Weights of a small image captioner: 36250 training examples.
Rows from block 5 of the text decoder, named by matrix and row number. Rows with one number belong to one attention dimension. Each number is 500 + 40 x the weight over its row's rms, rounded and kept within 0 to 999. All counts start at 0. Numbers have three digits each. After the name is the row's rms in percent of the matrix's.
# v: attention query, key and value (stacked) (decoder.blocks.5.attn.qkv.weight, 720x256, the v third), inputs 0-127
# proj: attention output (decoder.blocks.5.attn.proj.weight, 256x240, transposed), outputs 0-127
v.100 106:523487438492534542528463465543522513532535513471457469428480456489544490533550520560452553512509431561514536547457501480492486488466516538528563502451522453441427435436473478495465547561559474495492443494460493478426495595467434538470527468553545482455513502502470513556531566528545475528519482567587507546450449548462500468564478503468450490509485495449386517506493447551517472470502
proj.100 110:506454563556479553510562440542520480485488467472501467503502560541488513561418494523502441510532541431454531455502511505546472501470491520542489520558494471559463454487460503417488497477448578495467508497498536433476451536463443473458471475459467483528587493467385517440505508543535515510477552486521489448505591435454498550505475504536546501547501492527533506530488422511456523580496
v.101 099:463480499492396466520496581445515420486528482498550488521479423504506560465494534496453581552571540519478574480494474585416521467503494466468467476456505439520483474492444472499461492490579535450509458646455496527467507455459486529500478411489486518477514444469463506470479538548490483478505521497544485475392370543521483447478531456494470515459480545523445445518472538435522451438540
proj.101 103:559439524465540525553474536505477557479402532527473446514550413579505423497547556514502473454513489478493454573515533495460494483531497505428462508420454532510532462472455457526565545488471467478473523481450493514573482485514526478509489555591465484494521483506522567469540513533424569503442531477502505442477519446481485521508513503509522409564534453468559509557505446505470532499430
v.102 100:562421471528443487464407462501476494516454560564480504515444519519464468539519529484518592476575453458565437479524536532434552469423540524482476513476440574485475519535442517499461437485556499503490519570460554482498519514531556436544524508448428497500406426541470509418457459436507543462571466463545456511455547514513480510493522564483543476558556444485507570513493562487476517424457
proj.102 106:454542419459552570450453557557517477539535452534503511462557580544446461419572462461502442543571469503508487457506565489428484509532520447536477522429487457442504442541542511455427497470526470538478557544471492493522487516470468503546540557480475456560457484437525522472486510495541568550543563467537510561523446504451524450533460576586501524487494518517444478437525473530566525589481
v.103 095:610475518496512549536578474514492570468472530514512537542495577511454540524493457491470534472497527472463548443503509513503494495622450501488485479448481542432503526479457445569564539602509462475544475492538507576534546498473470472530440557470479469473546536466514442465497487493501489444495462442503525472504480459428506499514463448401440485423537454527463489540431451552518424437510
proj.103 103:463496481525521482512465553484494482505522488443497462491500499444531560504533508541528458455457599434504507500510463488467499558513551536534496489426532524439393491506567487512539525475568570442512500436539406462494552577519492526500507489500592508533563440529498510472503558508428499452552475522592522460489490602526486552453530511565452543508463506570451485495514538511369511484453
v.104 095:476432484489567487478517456479530487495511447525525515497465516512426462494463471447476541422530490480539457484483560391497510528460508505451532498558494540510499475525465499523541489489599507505464548439503561528479562484474502486476531524487445538467496504502508470496402475487552520497517492533544447526538526518600522543508568563471478519482495443493513560531455457466463477498588
proj.104 096:479541486471532480427510520585538473530511531529514537471492495496456575555486485563493537468515426509478499498424587518464542524528507438531560560543444534481551549516538586501514512504525535494530517479477493508500465501502505470526522609456579534517519502507449534521467465517497529481548567555492502552503471475528462514446514540524532553480431468504531516467545435603469516501480
v.105 098:440500478456521465524456479489457545467512535496559508508508501490511437561492454488539506518442513514435547470585464492535455536541435519516413572500507514499475540508490519515444528436470583474541515528509563458540490529464452514539475487496433451475509509458561504513449442511505502526458498501516460492468495434496472432507472545479489479524483636540530522424460591523511533486480
proj.105 100:522475476482443518418451481521436507465489411526543430516484546453520484517447509482499514558524407509532492544549586519492486536529436526537485531517572530491502525451456515464416457477547542441544500485507487493554488485534501478485478594518515538435448534525494513492436510484517451432488384545562480584579521584564506437499557473475484526481502503455459443593537451571503447531501
v.106 101:640519500524551449510468400512456458566488549490493527497486507447479479493568518537569515514598491473456482502512499564510482539527476519569485474561473452500504486521504532495439510548489522519547452548530467478476507506536485492525527540392538550508518550560429596532527507543531580517522535544525517580535500558512523515450473502537513502488538527476502474510546461508552490535546
proj.106 095:485521483537487492441546502555522459481512529515560515482462498477526495495495504508503479530509495532455489525515490440450483501484468540462527436495575432501479562494550522552564528501542539497485555447485497540511492459512423528543512471545549479530514467605493515593510459486515485525495524489536527457552512532445543522487579484571472513558466550577473522525491504432446453504546
v.107 100:473458541495546550507484504504463524471480580531447535594462391492462492445482505498538470463497518502513467543487497568506498470544572551544488548500505503473536533445494567516452452472497483496531449480405489464547486570473565531435552541441500505465461532521512555492527518519496477518499517539402500513541493489595559492526581511467612445508531416445494537532522501473549534469474
proj.107 100:468496519517517480515584495528554429563462455471556492456515512489462555531527529448572549505570506546512503440453519449471493511518511550491457457466520460557527514508537541490497597438501527544565600486538476526563520496487490544515488505506488566511518515506449483454441425459530483415526505487530493511450509502483489521452603466512471512466430472477593508486509469390533533492517
v.108 101:491518538520457519506456516488508480454492492515543477517506492501525398473450526544487474504510471551490529567470533568450493484537531490487501537460530448537570535483534531506501485504508548430538471552516517437504499589489474477454482483446504475477466542537408517507530524530447593487534429507482513561550512466500465533497473569486538500494472535508464489493485456482468410488493
proj.108 102:509546459587481553407555464531527531529529437479515458492533465494535494487541485437514462501469560525573491508521527598550569539490525581500532528558538488500474461544444402525507476520502472539465478587480463519584423480485496526435429508498500495558467481543454504497484456517511448454496472448437489550464566495514566486442523501573518489482433530463526496472478467529476503546555
v.109 109:405486492540445521458458447533530521540462527451541564459430452461479487504507530484552531442434525485443478446494456533518488405453474503456502586463519502474509541513540436529503516468475522482443471541491487514522413533578490543486566512441554520514463602454474580483507451504506499504557507441481469511542430492499464426586501529438474451546563507524520458498501446473482480462499
proj.109 102:519516560536486540511506516502590540462508463547474475459461566487495488546497437532466467479502457485504439458483506489526466517516559488494473493488486546518506427492486533575518498532492442588457497547472494535487546444559532469556412458513540495545532550507478491476480410513483466460490475523581513532425404536548519561539461555458472457492460520506407476508592442476499544474555
v.110 098:492568419564577575461504444522541517519465481518490455437412525500539535468414494462506480459481502453475543479484528510469516514461490495550484468478549478533557553498541523426523471553460487463430509531428502445500510488552458514485460524549519504446495442590538459562490517492497482465507528528488471469486466497521536532513517461536600470446497530518445451467507514518507566508412
proj.110 101:543480449398524451504519552474552523523520519437449517565474510499458474496530511519431522457469481604513429488503471477478501535511482410513495428561505509524488515404577470487495488491473552550587438427532507524393553477487471421532511472512461475470503481444496492490505524485557529568505468552527438512517433495572502499502502523446415493509525475478519551525469580508517486512459
v.111 112:572526477458514570529542514455516530527482488454453479526500520450497485519534519498601533483497489543519470570535498472438517550476518529471471474550589515502465524503478491464562566506549469489536518442550526559566522488443460541498492521537442487453529499476521504460486522395495472464518537488500487492493463455481551494534472476570465450522492469440457492473492529519513492480519
proj.111 104:452467503496466572438460504505489519511544531544523527470509534516547488446462444486539478506482527512486452458466484518540517488479482463538511528431515575508492542505496490484530423449514576471522479514562560511394508509473525536420572490491489443501537505432465467483487539448555507505500485563542454564461431505453407475591478478493499586493453511529534438503546455514541482486482
v.112 099:470495493554441500480490414460525583497554495418506500549475528508531516513408538546555472521532455477499497507510472540510556587439539538517531480502482490520537515476499517514432487473483557545527539567480507488481495506502399402490441501570498412485502520485560500523545531469471509534458477446515454466513469476488498482501423540497572549458500444461565483458443513491514475578578
proj.112 097:546517511531457521523539480477457536469452519478502478501534473521467398464514506455460514552552471486494442545535518515514498483486492463441511564526521509440514475462453472475500483511437506485461586530543511558485553526384515487459470482441489541427481560513513477465481557502474424446503509588482523514460526504522451541519557522497543519509453508494495537435500592515512447515477
v.113 102:473544492437525455448548427475516472475527482428490513506463467471479522516455505489505440542452446461484508542457501520497553519454454538460484424514475538365487534518486472469527545489470499507423479503435521498494513453459491501459464489500471469617559437565515569458511494547488539524498467543505464555491456429562465555509464558553491457520442530490436519526518589536517505421532
proj.113 107:513406494517457521533470535584506461480477475463514524530554513518498540501538471496558537548563501551512514564446506514555448547530431506504535499519558523558582489477432490526500506515482479514434493572512488512512478507501432508490513575483497557561536450441529447486461426551547547475548511500519460478487547487556490491500502485479493501478554541504499530545519479443522515515468
v.114 100:505550444498467424486465478536490483470484477449454503489506537472545396439513581536530511473547522538488496491455477471467440419522543493506531531480441443484504450483512514524454476437545508589442505523500507438523452504548460479515541486448496554508452467566483525457512478528494543510465415455542492422482481463484527569473512484516536495502527489508513509426587524495461504505492
proj.114 101:513514520481519501514413452541484527524514462525525556523559416563454553487417480488522536498523471472464489424537572499537471543433464461505482456557476463525538523471552478507462500485468489536480470506455411532531539449465534513545422506569464493520475507521493466476534437476510504456477454518465530483547532477500477489530545499552411439510489555504549556524445461487540493475539
v.115 108:496479462479528529575533482457593490537447465493426468526526523433573503507546552515546529511502461476432493482510518509455497536511511514546586432476489537612510549536513443494567527456576518530537507459454465458493539508523521498526471527486502453481482433465493452510544426508475510476506578484592531423506554420475453545409485559569543422523470458507442563504464481566517460533494
proj.115 096:484509486503445485556464516486550472538560529485486546596475497535480503537450531479505484497466540516535416508505436461473488618470443458462464536512432480429559458541509484536456461565522493522448551543505471516539515439454445500441537435499509402451502532506561531573513459538539508449483450552454456518522503505421416477553471490524459497456474565487514474489534558447532562509482
v.116 101:592501484467513561481504444484561475458456478477491520455562533480506523509486490562471424468517529456507468523565557476456580520527520479451490516501473517509523497528517600414489445393546417526549559483511470536509494536531474535449537528507517493467444539456567529524514473524511536543529447540555520426475489540517510586466401484455522496557538479498532469487531482470577470495457
proj.116 104:541529521458535496546479445542477511534553528535520500507515527509470516551602513516524473613575569505530477438466529493490525571500453503446450564509570439488491522598500522495499536524511495501522471474474505474498521458535487528491475501523478483497468463534491563493587584516502486512486561521443462473485443482512493434512507458488494529522517548553497486463517500487460502516537
v.117 109:543498469515546479496535475494454559506508527389499488530540500513481527470468460506508496486475485547508467543491470562572537420439551475522477557539528528444541562448469470582508529561418521547474510516505512468468494497501515406483413608498506561485495514507487442509487444487470477474504427509532509553517508526447476546478473503478522502502515601444497545489556517477458525489495
proj.117 108:537515523457551502542490596514486494488491474451448496488511484497447508491554419445470541507489455513545519529505470447535538496585507451448524408517522457460507483496542539431461545477537499479516546432489543463511537477426480554428551507464512426533533598573540521480498478514468519575488460479544495457496513549531507544507520550443497500436508451511477448528484481456489524401551
v.118 096:534533470478548582522491432478530464553491497544470517480459459505409509552434465470522581460421463441531497549495596505464527504510434517454402510425529458551499498549495503517461474514554478486584533476471526495516482542548525545466526508493499587530531478528486562507464517543496460504490480468479524473493523477493433540507567542495419499559525452541513422518538558545494525457452
proj.118 106:488476476430508466542446479523482501492527418507521492575461593474471539423541459561518460490532510485481557510508430518501498498519525521498489516450502473522441495524506463471539490494485467519466538511509512514423505465515512540514517408562572423470529462475556587506560506523517547542500512538542550468549569501505517512493470517540503478498498585535469595507504469476561537537532
v.119 097:516471454522462507458476469535574495500536444601478527507441609508509526517495465535492465536481524510434529487461474580546424485514519468533542491543501496462451558490509500523561497534538514516523448482495474535539499466457496498474523481511494530561414533501482481477519483496488531491481506484496485469500529484592507535456521535465427537473434445570538441454463429450446478510478
proj.119 099:501440516437538511571416525480553526511519584484508529496517496437471511483573470423542423542528517481441547506513539467495607515446407517553523551520544459495510500522503509517521529437526453474524486516392423454488485526423530461479494590514563518488579477500501464570512535455485461491452459452427524510542503458576483489571495464527539519517546561510479481512507487545512530488457
v.120 105:475436558473477525442441490613550519521487442452544479529498449527493517546447561531435467544437490496507421528503510497516485558526491465512459515583481536472471413517542541540552472464430503548499536476514481486475516517489519478539576454490424482458543440490494501518470488474484503498499482421518529488516527510549526462527535467484502506464556501471499563475529480527472520513559
proj.120 105:467548414519492517462453502455453526548541507530496505436513521529443475461515484500506471595546504493576541526481616470601544449484513568501501522556493523551503465544559453540410539558516486548501481501490545439552550502478494562443468467506455526511455429523540505506514464511495568489558483484627495548489455449457422493613442446488527496444539527560537494473505491516560474527517
v.121 097:502496522488522537454447533489475553517486502480421504544488520588490456486460512454485473575496452590482493399467469452469482556495448474515489492563516453566431418558449561544424508518491487484466514450470505490488522503521479541508515532493467553552464509377460508468552525481497503489494480521510458506544381531504518486528457547606507584494579484503540518519501436506489461488529
proj.121 103:484536530518491448541483527472493513525461520543582511460521564522519476493481546521554482495484494448473558449554500520496581488516585501557476581407468583439519497531472516523476509515458489527496468535489567473521504645482502504501475484569535486476538498530535520531524498496584514486570490426473523487478522476522519531405492499509465606514556547479496512456462532457472486497456
v.122 098:524497479479448532484526496426540495478481514479535471461486506511531438492497484433428510510437497505503471525521463417572486501542525543454553495532490496486495414414461568513465512468382476490473459467498496414520450480524504471523552452535501572513479544506522495484397461444387561476540495485430532498489445503508500531476504505544501477505463527476560460455455448496470476494510
proj.122 101:549526478500541550458486493551519495505434524510498497557554566538480480486506502472498498537562559485445517523436514454450500558476458442558527484422423556558508518542497458428535419517479506566481567508468440497548599503398479572501466511452473552537458594443442462510523573547511474540532466457531492507451477538547519530494443536499493486545486457531534550529530503464467542490433
v.123 099:478548526595487554490475464492452478537536503488504512481512482507466439542491512445521444534503443474479500438526502597534544425478515431500581539533518508528526515526473489496477503467559469435475444528579449510529431558461564483495502486515495481439566501563550511537489514479478521478531460473573507528542536564454497442533427462544492526475426512513607548582461551519540503485472
proj.123 100:429465452505549557530455575540483530472494426501414445481501477501583553490479479526481511550489481510488477482513429472518466476485538428533489486570474520486490519550569472471446489540462522502458537504441524431480568534471463462530545524517484421479449458529536413478460440567512463557484438582527543498459506547453416507449484440546555525482512519525447494458572553481467501432434
v.124 098:457450531511474541505473566575421360476451451457553493532446491496467495537582520480501483444434465516495539486542477488468521473515448461502565524509527485512500428474516488498556501441566499504464451526492466474467509524483530578457463499462479471557506498500489470494453457516501435494429515430484530524567581491539511463514442465394564522506435555455509510489483514586509544443522
proj.124 096:518451471582518477518449509467612527483514435531516486482490529465451581495520499482570554487463522566494521483507552457550512471467532552558410398556515503488542476509461527476524496495534491484467485515504491497554470475486464500492419511575438467485519442539559503493560522492490493453498584474528415457465488514512491458525462488532455432523470504469521461523435451492527506489553